config.yaml
model: "image classifier"
dataset: "flat shapes of many kinds, plain or patterned, on busy backdrops"
train_examples: 48750
image_size: 32
crop_scale_min: 1
horizontal_flip: false
targets: ["count", "largest shape"]
num_classes: [6, 20]
arch: "poolformer"
norm: "layernorm"
norm_position: "post"
hidden_act: "gelu"
mlp_ratio: 4
parallel_block: false
inner_norm: false
moe: "top_k"
num_experts: 8
moe_every: 2
expert_mlp_ratio: 1
experts_per_token: 2
shared_expert: false
patch_size: [2, 2]
depths: [3, 3, 3]
widths: [64, 128, 256]
mixing: "cutmix"
label_smoothing: 0.1
loss: "cross_entropy"
residual_init: "scaled_by_depth"
optimizer: "soap"
beta2: 0.99
learning_rate: 0.0033
beta1: 0.9
shampoo_beta: 0.95
eps: 1e-08
precondition_frequency: 16
max_precond_dim: 512
one_sided: false
adamw_lr_other_params: 0.0017
max_grad_norm: 3.0
max_steps: 14200
batch_size: 512
epochs: 149.1
lr_schedule: "cosine"
final_lr_fraction: 0.05
warmup_steps: 710
weight_decay: 0.2
adamw_weight_decay_other_params: 0.01
Rows from block 6 of a small image classifier, named by matrix and row number. Rows with one number belong to one neuron. Each number is 500 + 50 x the weight over its row's rms, rounded and kept within 0 to 999. All counts start at 0. Numbers have three digits each.
After each neuron's rows are labels from the 100 images, of 14848, where the neuron reaches its highest value: "responds to" is what is common among them; "peak on" is the class under the peak. Only what is clearly more common there than usual is listed. The data: flat shapes of many kinds, plain or patterned, on busy backdrops.
# fc1: MLP up (model.blocks.6.mlp.fc1.weight, 1024x256), inputs 0-255
# fc2: MLP down (model.blocks.6.mlp.fc2.weight, 256x1024, transposed), outputs 0-255

fc1.112:527468496526601622595409476518453439440440559520450526474549458487438459539393517464529528456585550598637409496516482462452496487520537550485425535480509426448576559491511412435517391546457475579501521463538433470495500503437547569508497515441600510571501579554516464525535476624544452569494537527539433463435478519498473501451503456467465478548576471485495437476533559501494466547468483478507436477569441538515486467493493503523485504434476471498530489441569541442481521578546522519526640536487537452484547582543625500495511436500497574567518501477507417577431524419553486528531559464454370534457551558507523515566487517486501561532600441510429535448557517421441478521521479534513498507551397557463456517475511559469578502538435408526414517537471508390523406535557506
fc2.112:527493527535587549534459468532521521492552546537420427391519583498563531564494559551503548439420571373544504497525542533572472489459493541477517476442433402531466531557490674468453475510583556504550463462508493483462421484501475460486528504492567523535502520472471440495555404559533479513544424515526440425565459556504561621467529563477502550496409445499433521508475486479501515551509534503505503514512441554454488466480527557578472453548458537500471478481507446498463471464550477571467539483472471545458564551491511528552557443549594469564476599632523469467611493549456647504487464442545521558500502549447551490474492517441463520466420348493513462445481440538487486400554500430569548567533543521562453506528475487373562504509454449473457547514588473386495572521414447
responds to: count: one; circle; largest shape: circle; hexagon
peak on: circle

fc1.275:492545572554576456466566597552492516500533627583453506461466486512507451452436409503553504462513521463600490505501423507473514497453528514418478514448474572533406474519453505509483544481529455350484469553408473483502497446567600420433514391429562471465513403487550563534551528524548551511426506541557472527489573481581437529478487542482526485525486497461493433481539476302424509445460564492439453660455499534473525568454507456574426464432531512424499455419472516485624504493489468548402531465474557492526494450463519462481500529487509544467522390534581543583524512456455516505612468549493474633506506544539431514457502414501486450521520481546518537509427531488550526494506545534474484519440580484560536477466439528510531568561509470543457487573424525577467495473508491
fc2.275:568452535579373558522491497434442496498495481514445582466531518532482554564525524486503479542590480498430558511511460524515561534579521578429487558457509490450551554526458423618488468495488482523488555521444489517556538519503501545452473493594436519562471494493561540482433552538549506515520465471477466513570564465534462441582464516553578540492533537489576485496471523548546504604444413422526530561558562519440530504512423436521526447467491462478589485514447524536512407467515538247543523442486463486541517478538462502518465532564389480494603516498438492476392427492545431464453509525493494502554563486441385489501433449434459451563466576463493437468551492538474520483555458556512460389413553504449565624589572472474518568457519477405540482486560563488492503510545488
responds to: circle; largest shape: circle; hexagon; largest shape: hexagon
peak on: circle

fc1.53:535559488460492590512476517525430495535472475461453403491460449504505590538445491624461603491522474558553483477426552539452403515477435460514390471546472391497540436427476465602491425454421487530532497515492586490617558477523541572454489441456419563463542473529493498621461453427560443473518429459482526490539489363545500582455536500526526468428444582553495510465400527461505482481507450466545525407426473493508406444482454503554531667535504484532470486530448515444409496507562579502494511543511495389493536522577465554530505427603432505493531461564511472476476473520512477517479485538470474401531585460424425435405530546596522524519476542570510508566476558521526427520469564492517519479526499566446489513471495492495507447487552533380524543558541452508473563459511467
fc2.53:444456531456456446543420539473477517478554656535459486480461479591499529513530527504569524564408551442481432591427539478486516573524432563414480614542564513440510572503503562554522520459432571517507562475446447531480508543537466519530509568433481465499491507504542485514472546480532529522526490431467533445489562476464463550506539503441551567397546387553544538495546529446558561512476500560503482561551375455549517540523465564507511563452519479515511608568464433406488496522480482223500500496486461525497558451483497527456462554523554499567536470472516534452467451555490474528582531564443632489535472531505510483579470500464470495558461536508428539407500533515559531425444477443573577518512616460464457539536588456491535483470582461526492469506529543431523552498515501
responds to: triangle; largest shape: triangle; count: one
peak on: triangle

fc1.111:450553456496528513474485447537456522462507459523483543454458541440440485561479418542506492568504487578491523585552570409443488476396563479539445544365433488503551483405558523477497488481457494463482556588537463457482495496509484556539442519477476465459465452483434437524555613464475406518484530457533504545481487437497523507549481398520447520470491537484415483538494554442477513398474515571524486528528432445568418398479483590441504565492521569562544547503511576496494448567527466553496452504486562389515444570501513536503520470567411463570385496572497454534528554435514498550450438496553558577544441425490561551549507525483483433521446504516389534504486561502475405565586565520352450512554509612531465504466492543453506510439561495590531566464487495614473421480444383
fc2.111:509493502526514523489360491546510546472411393554482541487429489439439498567604511518442499533446528473504480470481500444509538481560475536385492527426459476592534504471453509582532510555503604591551569581585432525453487483423513438538484452468576553505424486515500533505453500541449499468513530529518560536495511491477484480543509507471526511499566467471486422477364497543522469517440536471525617526523466441472521473429644489541500452495568492459387468586494517489542495478553502310580489454505558480584450498508552415492543435510463448528423538445494517475472579525432508511488508529512499554542528492521393467505458628419506546473600516504438494542530486456536503405505534586477445477616448600454477471565528482461547436584499482466476427481507426543568449563478526
responds to: heart; largest shape: heart
peak on: heart

fc1.517:520520452536497466451475434550567565559526536454524509416498397424547584563605397462445490588434399490466541561494487461590610435524480513610520495481520467488549499475493458504519506546499528497422446514529408464427543460485500521517519539487453467442363478481555613537596433403441374525550413420446459411473514591485514560449509584497448517449492468549515412508451497450473502533462494483480474600577514494495540482422463553444469438566510505535544429480518586505488546487552518526515509532509542477578459496473561555477486455516492535501610515418462555554430560511458537530414502540538421481538482547458548544551486531486427411473492500549515455520438588482542552508477542500503509529451543489553521413469548585572516515448547426524520419411454577527455438532498472
fc2.517:475482481482472496471547556445541535532552501535558502488519573523448500581520536603546573517495468527571484554523477358408471503565563477446568474457539527450530474540520509501568445438439476591502570524515479548433483489418411430586464515426474515593548468441529498519508554502509408488478511429532462532571582448491535468420465403501400478439463489459573494539593447470554477576536431498536512453542482526478440532505523570447448469512454541512499520457489467510514495449494528217511443528545489580499569478548479442559460633458473530603440440416444476557451501539539475539477564460503581531461487442518497451495469550560506532556552499486497578544423474543501544528545535506506487413513484518465548553492537603494499481567505480461454446455543577452525529546473514
responds to: square; largest shape: square
peak on: square

fc1.693:491561497595512435421492587585460471551492516470487525541485499395485465502451502508397506472563536520594524580422427549525469487567550468472562509381433560457436535496453535504523510505549526406555411521425591465531439524409546493456499475535535383489514489520511488522525466516473438615472567635493507472455399468552426509521514470540552504475417504462454445507513443436493495424554496531524419548518544429521472529440550519564439487385418482470536440423520517479557476522489442517419490506458601520471454598540524519509508462331432527504434495483489493676481429518511558489526516489458539562489477453483442498531523387497563484406561475529518571525587572538470591426482488563510484459468520474497511476506475503537528524515565505546430522475434501473549483485474519
fc2.693:535444501520387473532497491495488484492504534503458544521488504534572535583515523491487480598617451484458490529476472510519528455542488524432496498530498448493525540532504441539488447489516472518534580468432468511474523496500477587467527484562461550483444437505468554528542531537543508467472492480531499532456489395438501400547503503486507539466594498528542431467527519603503550572373407437481502530528542577430450551498428442538550519446533498528518517527454653511551477503540560259454537472439477442486581452477470499495471527572484438471592455523423514414452486444402560515514522530480542456571524499431468535555513403463515448524556565536517428369542447547537571436588496547491491406506485574391607487545568410532514468525493457448534525534458483516519618482572471
responds to: circle; largest shape: circle; hexagon; its colour: pink
peak on: circle

fc1.446:461431486652437475520481574438466524535537543534542495490501478414504558515506524473471480499442504563484452554463441474541483589517617480466618449529533464454510549503548526514451546534475503493528504428562477581504502432496466465518506475471428446479429451488451479562404487461458431397447499458595487516490443468503435476486487474558432515461459519545562477528437588507571467526459487534492448487500552513453577559490533593501538482503465544499495518472429600463615571474406507507543558601423461458465507450494540473481631511467481485469565548496424517534444449472413622560458578485474597465546611573470576418550484409444513525523545544447447476440568540453598503410430477477603514447509451485462426490465519538539453540503599575532423535548513523469536513554510477
fc2.446:440503510519531479464470497491557506569521559553435504543535528477513417538455460447457490551513558537492454553393490445517488532535417448444541527533504508449586498516487451493498537570413584500449526531460489477543572501434538512506523472501516498482502519443467475513541662571504460463529554471510537506488512464464502522469469524541501548469549522477549502472538452551548584520506504507459488494534565533472502467542529479538495446479464491519464369508496473483549459518482532168458442635485463613528505468534431489458454449519502510504481545529577482533579445547581524466513574562450573531514470452498443484552461471378470521502557613548527536519476491453516494504531482506582514389503598568514474520492533471578541449458601568449503461598485400509560499428515544
responds to: square; largest shape: square; count: two; count: one
peak on: square

fc1.254:529464443463466428460492438509429530479448444473501499393523512453562510501453573507458518453528420534515487523418456546484491538528531505536527442476431520489470475494482514545485484515493532466453467385459497525533571471481587523481567504526611492470497412498418510443493574398531527486595425500448468545367420515402393544480441516520569461437390511481579538519510561526429465511518537504564518543418499440488589469593474448561614506455499458526435620540542544543537553481525509475470500521668502509530531491492457506529454503577424511473428508362505533575468480549504531510494481576550535509573464568472570507404572441533583482409453526494492519517535530538525489553480495492526484420467510480460562511571606502632529492485590514546510555589552540490491507590488489
fc2.254:560504406502506499517473560575500503530542433619523496524497602490457484383586552572501478498448594491411533461491474530432546491493519562513529587489592543500519498443520509471517498461591505381599514475539571448422534453448519507515479465442494422483508501443540473504525480483451433470571580544532472468580574450474532439522512438499570515351518454555542523448581513454560416554508336505433592487595547511394436490423540524504584425447541462501474572450394494570464433505489462414482499478525394470468568479504485465545542550519510614530559550483571490446533538521474535454516425414510538555586481558524502464458484478540480467552549467478551500485474554523562496511420531469445528486510505519471421482565524464436440542516404463502470521569504472500503495461447546
responds to: square; largest shape: square
peak on: square

fc1.590:524529576471626578524545540538496446533532551464577516468585480504469510457524491536547517439551536530563478508566497561505547566596533466526538450508462553575464545520540441520502472503528474510505545485523479411506526493445573542596561555567542406504481438459581460569573535488569589450389452521507543498486576537474510520483549513463505458542582551429516512442430561350530551475561488505506502458488504559515499462500451472482486543484402451526644560473535509490381500496434466505555480419488476506509512501533522513538453499465421484420461459537535487663514411441510457570521547460430423528452487480514554483462499599497458520604550541496526426584557481506584487442452421497507499598459477485435453426545526530518625542523462515507435482482510586469550466592584559
fc2.590:495585533495568536515550508499609499447538518527456443434449578547380455491548541533548575480455571390520420489471539549499464593521534496419478485458492425510585499490411571533506506492574574511500531473512474467488463442505404434511519500414500530557572484538551393404504394565503471475515499456510552418596561546519648549491495489457481487534471520483479488505462388584511503405495552595461457387437471461471497459421591479451458508518417515533530524461526431515553514526465476601548432490485515575511481550442546509555556565450558518452516496518533487510559446572527481486491457472482542472457502499459533475540566490458459520415464369531489572547413493470502512455453387459506635520499576475570589587537500455446523535471461565549502539541536499488522554499501533
responds to: count: one; circle; largest shape: circle
peak on: circle

fc1.343:498461505474495535508549543554400497540467530500483462432468497491431455489450547456546457519565544544493468577474467547502488448524445563546466556474525516354390553493597559560470469499536425497475572448508491502501494482421516427450471414510538436448420548528398485479519481483495539444516557523565403497484440466518464407523490463419472434471432491435545513496393487455476473517551466470545554595548529492459407512588583454484531424523428531502483521532460495518497514502461479463475409543497520375527467459506457440471547592554460514497433534604491495503443506421570470562577522532469564570489528512505473612574604496547575511481554486500448524485535459427582552438501551405510440497508428441539506497496562465435452474540475351518373502506566458515581561395485537
fc2.343:446533451510485589457467505518472419471565569487471579541546430482549537496512413484551583505586528514516491563381496427497541473464530587502555487496465577584582492491522572587526537461459499493456555530445451613520424481491540547452539509593495477502548478474493514439485552584520602544522464431457476520505576534527442508483493469552478498507486367476492427518445472541413552470533491436562492565538494541569446542513458450533451615477401454495432430557558468468493519508500441429546457462445440547501521520478510481496477434510552475573436505500442500519504495538456444559402472508514612509525586516448560536565486466448421515568498507506527509429526383547470575536522482542597515493540544556445518560527636509406476544446474537434483468560540519486398506344463430
responds to: circle; largest shape: circle; count: two; count: one
peak on: circle

fc1.677:545518571549640580554448490514480463524473552510483519489469537490499445476456526422521497451449570529603483484561514486489541463522513548546469517506508447533498455506503445524524445592378517455520488507539536470444346504426600509530539474457521534513491532511517552524507548533606516537488550479525493464442494531412460536506519523431509518531554512461571518486525497479473508474452504484505388417602400505504521469478466501454498541522486468595612501454528507382512562545497425520509607479494522464448502608521556543592452506388520496512467453480512490645494550344439484541546586537418411514481530525485498504414489545394532556556552467544548484574600413509453552470495453493507488458427451494517474448570477517392531558470503464459413575543530551424551436508560452
fc2.677:468527518502555549507455523529536548538521544460415419407511588553547495478475526510518533433432556354557431471495496523546434529502524562430519480518509441532527523528472653490423525527607555502536495463475431530488441451448455438465554524460550556507521440527509461476506401553520492509546504514547463435552463550533592642484548544474503498518456464467451528511513395547521533487511498546441494487525437491476495460478510568555459488556437535560471535508493503527471465416530472611502475421408536556460519548491578561554592434534565515497473526573495490473542493560481567485455442347491467487492456533406570428510556477471479494498400358535535554506435511515478489408515477474583572564561571448559523594539524477368536572515431505531466470520589486457506580477513444
responds to: count: one; circle; largest shape: circle
peak on: circle

fc1.673:520482548518563570528489525533428523451565476583477481509548493493482508459557422503420490476477549533530577440449459553516431525469594417365458603533501446500484501623557471560523501446575437440540613488496529500542539514497501434546503496556516396463579584549460501519556472544458473495500535489585582524541399494445557409467430610475437436542418555521474502540534604431484418534553529436571561519540491510579526493482394529481488467405394478561439570528462487426445512478534534532551525425591560415486376592537518547475488574521566466469455461533410525543517487483471537558519451460538480524499446528420436545552515476487491507539515523462461513423547545554531579490496469552463476563474485599492527523508518526465516505557437577503559542493480485528564449560517570
fc2.673:560606503439595545546546552494543521485543462535509513423416476601461473561530542479585584506432491401457572503485519550418419527598511507503502559419479473523496505461437523484506499461481529494513503507496436503480544531490330465617541494492474573497558459486493491466500439553524448429462416435478506396512554445521588517473507399514421422585516466490461482543433411487483429501460465608474537461417468464524578572500568530434482433516491445472538530488466452488555525463493457457575449458525508532454455538486490532529524563504602404399473538497473491477464483515576522452428488534456432401390479481471511519452528531376443505457426379537468608472524483481547494509498417460541620552573491517545492563534430484452451509464522568562502480503522485555490540485486489
responds to: circle; largest shape: circle
peak on: circle

fc1.93:533478532517447532534622467410482452502488648464409576535489467435514477422484582481483526451483559510527356511536504434483551461511500504520365456519559410431387537497518445397481410480498461466512469426576533539577516500508540506576476554532420560465469452535524429544552581522528512476472514416493534474521494473573570441442538540536491448430481503524518484458576466592538490492567506356559512541433456572479541481442415480490443619588498454579458606415545538438396510587453478508430492529472508479571501489408495475531474493443531515416477520531409431552486528566544500483505519548536513505479505519514458519514471521480513471475583496537503509430494415436479460530588477512532439526511549478560540504485484525579440475547476519445491480447409465525427530522428454
fc2.93:483500470451520436462420491486506399531482541518535545399556489511491458543533527473537615443417495491542576518497545538517518591463543522551451615485438561482531488511482487516518586511568537428456544453509391493530596464481525586561507442488443461409512619442490534490456424531555554533533577508512436473577493533501489405504530485473484454484504514479523511553553508530464492560521525563536573512527502445377521479612561508529451549487462468468417490498534409581422478441471435391509411587603501497516504453441556402545535553506429508538477507417480539493558453563412416486412514480475462417555472511540489468562481518516544459437509471509541493467529440433454419533439434589507519502488429498460533487575533425523401455413489540573566568488503495500605538478551578
responds to: ring; largest shape: ring
peak on: ring

fc1.637:385561479402523492606487391531532355477462453516467459481544466550443502487484436487492452553555522561547545517626522469553477573520529519473560472471546539498457427506504614544390510544494455507571467444419517577436531446535537477529564418528518536537460499550512420436542520457547500539468574526485490542516607482465506545444428490396492553522517451498446581446423471547552514507570451469496500484485525491377434478462571479511421449511584507522649534429558525489492471549522564453518472513451459514393493481649512555441572453416496552447566582482482545465446486563459452483570493517472357515481522545494500477467457489438553451500488511513427529524469533537440566553527567436446487507464524485458465419479462415546504563536503476507405454499482480487512498501514451
fc2.637:445468456472550522501486620518459570547482517554501536463502476445478486505498443480477463632418482471486532502513619484493456476589462500599513537500570523477584493524471539541583495517416457443459467464520538498509542522529489544413558521487490546407497572509471539503511526575586592523568502496556467478463543438487477557488475462566491436562567502500552438485412490553539470534475462533417441479499479450484466483433481516487545530455433472523574563516452544472510508583536513296528416438532549501525477406580518471527472493485508588576444457499606563473436499452490489548539554494605521427542498547495500572510426456524568484541581418380498469537590462472576470498587456484407502527456467503366442532558522452529492457528529577566479458382493580549476518532510549
responds to: gear; largest shape: gear
peak on: gear

fc1.293:495551452415421406516532445436543456498422510473505522591506462464565451466518631529449499518520559576474482528607459493512521572461452529506429499471477506564481493489495518418450568567599412537564484454346480467423533577447581525509584570493551438405489455470527529479473611520518427431513511565494373500552535512457456582428523577525460429480437550515528503507471468510521517520651529393498436454481402491469491528508496454432490554476480486495556588520530469527426521538478588535463462541482426554452501568494566480521489510462510657481462442497453470524477443535468429453564471551419439549477578420533546468522447501427522448427465517516501458435530555489526502481541591478523459535494470466549479480565542519468479544452409518505521540566480477472464560469471536
fc2.293:486499509504544483524479513593502517486475569505528416495522517527460553579498331480528529518391483490487544474550579536574547424565535559564517567492508536427554525548523474464485604494464451450375397475524493465516552529541464524468508439466501530476481553495398545516536484641578596515533489486496427543440485426528493485488501472523529445500526494491481437508490504550494442433542413552532563479543475453509517475431489474534431579532550500493542505541454488524501493545452505283551475550587580491565365412476406444488494563543478444446473542566455572468470485449445498436508515515534502531550433483544569503580545544481492538536515487464505475512561492506501374473536411494471498529428482451548402500515623437507487458533462545471431526436502454447488564548472599
responds to: gear; largest shape: gear; ring
peak on: gear

fc1.105:537566500503550496471471517572537598470500418385424515480508534465481579422535525501450592474482489445446430502497536417471460494547515439567518499447415426445543559453494453480402421455475538591392528529481522473490523462478454532496463485431504492575512526400459439481476498478453494576472401537552549442519503410521432507517547493593404467447458594517484472498396497460445446462506546401540514536505471513580465348548479495498492560596526475511598461475546495495562562536458575529525518460464466416433567556530520497497520487473468459481558518535470407436538551425442509485451560554541495472596453364416427450473556563480512504458481494535549531503409537420499469451512557594506485471490449605547537477504643455472515419515493470533527503479536528505520498483455554
fc2.105:457490485520489393531420410479449448513474565466521513462440477575510473496468475595514541550435493527485504519503554432468528481509462524471463560546511461524473496476482564527529532494415456455495477502510517614474504590462531542581446543523529499413461496542470463519466547488473474458494528444536479569409542512427499415482503520507493523517540514445599496489563535569565497525497422503556485479532494504464511492435523564406485539485563488511439511553475583492421456540527505171536470437584585475555522552473523479472537497502497439557408497557434470449472517577466502448515553609497548457480459585557413503506432505447440524519595518521360402472524486517545543555511510438566572546516506538398435465447537492562531553491535480493449518561543486498500509458537443
responds to: triangle; largest shape: triangle
peak on: triangle